From a checkpoint of a small text-conditioned image diffusion model.
Model: text encoder norm layernorm, text encoder activation gelu, num experts 4, patch size [2, 2], layers 12.
Training: muon at rate 0.0099, 4200 steps, batches of 64.
Rows from block 5 of the denoiser, named by matrix and row number. Rows with one number belong to one attention dimension. Each number is 200 + 30 x the weight over its row's rms, rounded and kept within 0 to 999. All counts start at 0. After the name is the row's rms in percent of the matrix's.
# q: attention query (model.blocks.5.attn.q.weight, 192x192), inputs 96-191
# k: attention key (model.blocks.5.attn.k.weight, 192x192), inputs 96-191
q.112,093,172,205,187,130,176,200,118,178,223,194,238,194,224,169,227,190,196,206,218,163,220,285,217,209,254,190,195,207,182,157,147,215,216,251,190,249,227,140,160,163,211,160,185,196,196,178,260,164,196,174,185,223,216,164,176,210,200,207,182,228,219,181,181,221,185,230,222,174,245,258,212,197,219,200,204,186,260,217,187,203,239,196,214,180,190,194,198,180,178,229,192,157,224,184,172,207
k.112,102,235,208,198,206,196,185,175,173,227,176,190,154,236,205,129,236,171,227,138,142,212,263,180,208,161,199,212,234,181,186,188,207,184,193,216,230,222,220,235,159,174,142,218,174,126,241,202,148,232,208,155,204,214,163,216,169,237,238,176,232,206,219,191,214,156,183,217,214,159,194,186,248,223,189,197,189,208,159,158,216,192,192,154,172,268,197,179,197,218,235,231,220,142,181,197,276
q.113,099,172,144,177,242,204,225,257,197,207,212,217,188,185,212,238,195,203,206,226,194,247,197,206,204,205,188,214,158,213,236,236,211,195,163,147,222,220,186,221,199,175,226,170,232,183,196,216,156,210,224,206,225,148,147,218,173,193,228,173,272,204,228,179,200,195,243,209,183,225,173,202,215,201,191,209,269,180,217,204,192,226,184,208,193,190,236,192,225,243,263,155,191,179,200,172,197
k.113,104,252,184,191,174,195,158,203,226,248,230,211,192,253,235,174,164,219,167,207,180,204,199,223,209,173,259,165,154,215,206,169,228,135,188,168,178,190,201,211,178,164,222,235,183,219,204,224,173,227,189,197,252,170,223,219,206,147,167,185,172,223,209,151,196,183,247,235,261,210,176,185,185,197,201,179,257,248,170,216,144,217,142,280,206,204,250,206,236,277,271,193,226,212,172,186,195
q.114,093,195,231,194,263,191,224,200,274,203,203,194,190,181,149,173,186,209,194,191,162,164,184,218,225,192,207,187,240,213,192,173,150,185,173,248,182,188,203,216,234,243,173,216,145,178,202,163,222,78,210,191,134,208,136,201,197,173,167,198,206,231,280,231,211,155,245,167,213,198,205,181,127,151,221,247,175,175,169,176,188,195,159,192,210,182,162,212,229,201,190,196,183,196,224,141,186
k.114,094,165,217,160,234,164,195,173,280,187,224,160,215,173,194,220,160,252,203,216,214,245,138,219,241,156,193,142,179,194,169,188,230,234,181,179,187,227,215,180,208,204,187,215,193,155,193,182,169,150,236,207,216,182,197,200,201,197,153,205,213,216,213,198,240,246,254,202,216,253,212,165,140,206,245,193,203,184,183,246,212,222,233,187,242,174,199,198,218,176,124,178,191,218,185,180,194
q.115,089,172,192,175,241,187,179,227,200,207,202,184,196,224,191,200,163,169,237,193,219,204,166,224,212,137,222,203,223,214,206,189,199,190,208,177,231,229,239,160,187,219,256,187,187,204,197,201,223,235,290,202,175,241,240,161,231,240,249,179,150,175,170,212,205,152,210,205,163,151,179,184,181,201,212,240,145,173,217,162,258,183,212,128,174,247,182,197,216,166,177,185,127,178,230,155,239
k.115,084,164,162,221,175,163,185,199,175,230,225,242,281,217,205,207,147,256,214,206,214,178,190,253,233,251,191,207,194,197,187,213,152,216,188,182,161,225,245,196,218,185,217,215,189,233,190,208,239,195,228,206,176,216,265,186,208,213,189,208,161,201,222,249,224,237,222,249,144,198,163,214,172,139,217,235,178,209,238,226,231,227,219,142,162,171,216,234,197,171,180,188,189,225,196,141,235
q.116,093,169,185,206,165,195,206,180,232,191,198,256,194,206,222,233,199,205,196,212,173,184,191,154,211,241,224,220,183,184,214,182,216,204,231,195,149,172,152,244,213,226,221,203,203,199,215,170,145,206,201,203,241,209,258,224,191,202,215,188,177,168,187,234,177,255,177,274,146,183,221,185,170,208,183,164,171,153,191,184,144,190,250,199,216,250,143,209,138,207,183,158,206,220,187,226,233
k.116,099,195,182,213,149,250,197,249,267,159,169,223,193,201,199,238,187,168,248,211,187,204,204,202,188,220,188,240,218,167,169,231,178,176,210,196,177,214,215,219,239,231,229,207,161,217,167,219,247,195,167,213,206,219,204,199,225,187,231,153,149,191,155,198,189,221,155,266,182,174,237,184,150,181,170,206,189,181,206,185,191,197,152,223,181,245,248,249,156,190,197,212,185,216,134,208,139
q.117,098,252,163,261,140,223,179,241,132,232,225,214,164,255,201,175,136,234,184,192,264,244,213,221,245,208,166,246,240,149,180,212,183,182,200,192,208,156,215,198,207,142,187,181,195,212,200,181,190,205,149,207,228,203,235,205,155,269,188,251,165,227,219,169,202,215,204,213,209,232,191,260,206,219,180,181,153,164,179,157,222,229,183,182,203,192,162,166,182,178,163,238,193,191,184,174,198
k.117,097,187,211,201,239,174,205,179,203,251,186,200,227,208,204,192,237,224,172,192,182,240,196,193,208,203,216,190,230,208,221,178,213,245,259,250,217,202,184,221,205,144,152,183,217,178,222,158,224,216,177,280,193,222,183,201,223,200,177,212,172,171,187,206,155,178,206,201,228,153,156,186,205,228,224,178,198,182,239,145,176,160,185,198,182,198,215,233,181,178,151,185,186,205,236,225,269
q.118,106,181,194,184,144,216,227,226,183,216,181,221,187,155,190,238,231,194,221,204,227,232,196,174,209,203,214,195,239,170,259,181,179,199,163,229,216,187,174,214,228,199,277,142,231,166,228,237,212,191,176,244,231,200,211,188,227,179,147,209,204,206,233,230,249,264,187,199,174,252,187,238,231,201,211,244,254,226,202,195,162,217,164,177,163,219,229,211,200,197,169,236,236,169,129,213,149
k.118,102,230,262,190,270,217,246,180,165,144,173,153,156,147,215,197,269,136,204,186,149,236,215,204,161,164,182,255,196,205,181,196,218,178,180,179,208,210,226,201,192,220,204,165,197,155,212,144,158,171,194,182,230,180,251,218,170,208,166,179,161,182,185,173,185,176,191,189,205,177,186,186,230,165,189,190,199,172,193,201,195,187,195,239,189,214,214,182,192,157,238,174,181,155,196,237,200
q.119,100,157,193,198,153,193,212,193,199,173,156,221,213,185,216,237,205,187,158,215,247,182,215,246,181,165,173,201,156,226,222,187,180,230,183,192,169,198,169,235,173,157,191,227,194,213,220,262,219,224,252,235,229,152,189,200,213,194,171,260,170,191,131,168,174,234,173,226,155,215,212,200,227,192,229,145,166,217,232,201,236,208,182,258,191,208,203,233,236,210,176,205,210,166,239,203,244
k.119,100,179,188,165,150,181,207,262,180,166,234,190,219,168,236,228,182,185,172,173,211,198,186,254,173,218,205,194,159,227,234,161,194,210,216,191,194,151,269,234,207,235,236,175,238,193,232,225,239,194,241,197,175,186,199,203,238,195,197,202,247,260,163,163,207,208,224,172,195,219,246,224,205,222,229,229,234,179,137,173,219,197,170,137,188,224,199,208,235,220,155,161,182,222,210,189,187
q.120,101,221,170,175,201,199,230,199,182,187,200,199,183,181,223,187,188,158,151,138,177,170,228,199,218,138,215,156,179,187,219,207,245,240,202,169,201,168,180,155,192,213,236,248,209,177,203,193,199,197,211,206,196,212,192,229,209,201,235,217,230,190,172,190,183,190,199,148,217,209,209,174,244,221,194,233,198,218,200,194,212,114,208,224,196,203,231,198,185,212,170,179,190,208,151,183,173
k.120,103,172,174,177,161,211,193,202,155,188,193,209,232,200,185,228,168,216,252,214,162,216,174,206,185,208,160,246,177,212,233,256,220,221,195,216,201,165,181,150,170,208,221,225,216,179,157,215,192,173,174,211,178,205,218,185,274,223,174,203,266,246,201,205,197,169,163,140,214,196,240,218,214,179,179,224,151,202,204,227,176,224,275,205,217,245,206,177,206,169,161,260,176,207,182,177,217
q.121,099,192,227,204,191,191,179,220,173,162,215,184,245,131,174,182,216,191,224,196,178,209,224,214,277,192,202,194,183,238,194,217,214,216,257,187,197,216,224,219,164,255,151,199,200,216,182,174,236,229,154,172,254,177,213,209,237,200,220,183,180,193,169,221,203,169,257,172,237,215,215,218,196,224,206,192,218,226,209,140,212,189,177,195,260,180,178,265,194,165,186,190,209,219,186,210,215
k.121,103,159,200,216,182,211,170,184,227,202,187,225,158,209,179,199,253,201,176,253,234,155,256,191,209,198,189,185,193,197,203,230,195,219,224,141,123,214,204,212,208,168,190,187,152,212,189,244,237,249,113,213,176,190,194,208,224,181,220,206,118,153,154,220,234,187,230,155,163,199,155,222,156,203,254,215,181,193,232,206,215,168,188,245,192,173,155,138,240,189,233,208,189,216,203,191,193
q.122,097,212,228,235,222,189,190,194,203,158,172,155,167,247,153,127,189,220,216,184,209,183,188,220,186,217,187,195,219,244,179,206,184,202,194,229,214,185,216,234,209,167,201,192,211,182,201,285,196,207,166,201,143,223,207,156,203,189,233,172,163,196,211,145,200,181,157,132,197,193,236,187,220,243,267,188,212,192,180,215,192,183,190,170,195,136,157,198,165,212,192,220,206,254,202,211,193
k.122,094,228,204,199,233,130,184,223,188,240,188,225,145,171,225,206,202,218,225,188,218,167,226,246,190,225,188,259,196,186,178,230,145,210,233,220,273,194,160,144,205,186,244,184,265,217,259,214,159,215,186,190,200,218,194,137,156,204,214,217,164,145,147,178,202,231,212,188,227,195,238,172,214,214,191,214,206,209,167,217,179,177,198,225,191,180,141,199,186,151,220,269,220,209,173,215,195
q.123,096,209,207,199,221,216,176,181,246,157,249,182,185,172,219,185,222,212,203,242,138,184,196,189,182,201,185,203,207,172,180,196,214,159,160,212,219,239,212,169,237,222,208,240,183,231,169,184,178,184,241,193,219,210,242,163,209,213,147,184,140,192,194,135,238,230,211,190,204,220,184,147,170,215,167,185,190,180,249,236,241,217,201,160,179,181,188,170,192,208,194,221,222,191,265,255,190
k.123,101,195,192,176,196,270,260,179,251,147,230,195,196,212,232,160,200,238,177,151,194,208,176,194,214,252,183,171,232,191,176,242,208,153,225,227,206,178,185,174,191,237,183,253,202,234,171,177,198,203,275,148,195,188,160,215,149,180,198,171,187,195,204,211,198,204,175,212,157,209,215,224,194,279,160,203,181,239,203,193,226,143,166,196,209,180,220,178,197,203,184,171,211,135,252,169,183
q.124,091,220,237,160,179,185,182,139,178,188,225,176,196,183,199,180,205,227,177,201,217,207,160,175,207,221,193,181,250,178,183,194,190,173,200,207,153,176,197,134,166,216,153,185,146,160,167,186,190,204,172,213,177,178,210,186,157,140,112,241,208,203,200,233,265,137,185,220,241,173,177,229,169,227,216,202,220,174,227,193,209,191,182,205,187,221,219,207,189,203,246,189,239,167,170,182,210
k.124,097,234,259,178,179,233,223,212,244,221,203,188,203,193,138,246,297,200,205,225,138,203,172,163,197,196,208,163,225,195,229,175,193,255,198,264,194,214,170,159,228,219,168,211,241,183,192,237,188,186,224,192,167,161,145,198,199,193,203,212,262,241,258,151,220,214,169,215,192,232,198,172,209,185,242,160,199,186,174,208,202,181,218,156,234,193,177,178,151,205,153,186,162,174,246,239,213
q.125,093,179,204,181,226,226,162,223,141,211,122,169,215,216,219,221,207,175,221,184,176,235,259,197,120,207,178,220,188,230,150,229,173,243,205,230,169,203,245,249,216,194,192,162,200,224,207,197,208,275,185,125,225,247,214,200,214,191,228,165,243,158,206,220,161,236,244,184,190,141,190,168,226,178,168,186,205,173,191,260,200,235,187,227,186,223,203,202,213,186,200,224,201,192,184,200,245
k.125,100,151,183,256,215,188,191,217,190,198,186,209,238,231,163,213,134,169,188,214,198,191,179,169,202,234,211,168,235,175,195,126,187,211,163,159,160,182,224,216,170,264,210,163,253,226,227,198,200,254,172,185,222,173,195,202,184,197,224,190,171,215,252,263,192,258,209,180,181,228,198,213,172,232,210,188,245,160,255,225,214,183,227,211,177,164,238,240,233,194,202,173,193,232,186,199,194
q.126,095,159,236,253,208,218,229,251,246,185,226,200,249,252,252,154,182,160,199,239,242,213,173,249,110,154,230,186,212,228,231,201,202,187,178,193,184,258,209,198,215,208,174,181,191,180,155,227,198,190,218,156,186,153,175,195,196,221,165,192,162,222,261,233,209,201,219,198,172,247,194,168,215,167,196,159,193,208,210,251,252,204,209,175,246,191,227,173,191,253,217,173,183,237,179,224,199
k.126,088,200,203,211,248,230,210,220,176,203,221,196,175,225,185,198,146,130,192,174,251,190,198,202,186,195,195,201,236,200,205,267,190,176,180,198,208,228,186,182,189,194,198,141,187,218,154,173,215,205,210,196,231,212,201,135,166,231,207,258,284,189,203,184,172,200,173,176,256,219,163,165,165,128,157,210,250,200,201,178,210,224,183,189,224,224,161,205,231,230,188,163,233,223,194,207,180
q.127,095,199,176,208,200,201,191,156,201,271,182,166,186,174,212,258,215,219,190,216,274,185,167,185,161,188,211,251,172,212,141,221,201,178,211,185,191,203,179,195,161,162,240,216,216,250,219,154,228,163,213,203,200,230,174,219,188,223,180,217,205,206,230,232,184,205,150,172,262,174,199,193,199,130,184,205,192,221,164,206,159,203,263,226,202,211,200,166,212,180,254,228,241,196,269,221,196
k.127,097,155,185,234,201,194,162,175,137,288,199,163,195,238,194,184,187,206,162,242,259,177,217,148,206,128,195,206,185,168,189,210,172,217,208,223,196,183,170,180,207,198,206,232,190,254,198,158,216,180,187,162,175,238,205,228,249,238,199,199,206,189,248,235,144,212,169,165,202,207,175,212,248,195,182,145,157,234,224,206,134,241,180,188,219,164,186,231,182,196,226,188,219,212,214,245,175
q.128,094,168,153,225,192,242,141,229,194,218,179,246,146,180,170,225,174,231,260,185,155,159,172,157,204,189,262,218,215,204,150,229,198,212,188,217,206,200,207,168,225,220,124,166,191,202,202,223,180,212,186,224,243,225,226,181,198,185,244,198,232,202,154,147,196,153,223,237,208,215,242,166,180,228,220,223,225,170,189,188,256,183,142,174,189,161,225,183,190,248,204,204,237,229,165,238,219
k.128,092,226,153,210,189,199,174,184,139,201,239,205,159,170,192,245,195,254,205,215,200,230,202,170,223,228,152,148,261,208,163,228,232,161,131,215,213,177,230,223,255,218,124,182,165,221,206,216,155,227,152,205,219,227,225,158,243,204,243,201,225,254,163,215,181,175,161,184,232,232,215,250,194,190,150,190,226,223,225,192,220,225,196,196,238,177,201,239,179,206,204,216,212,214,201,181,249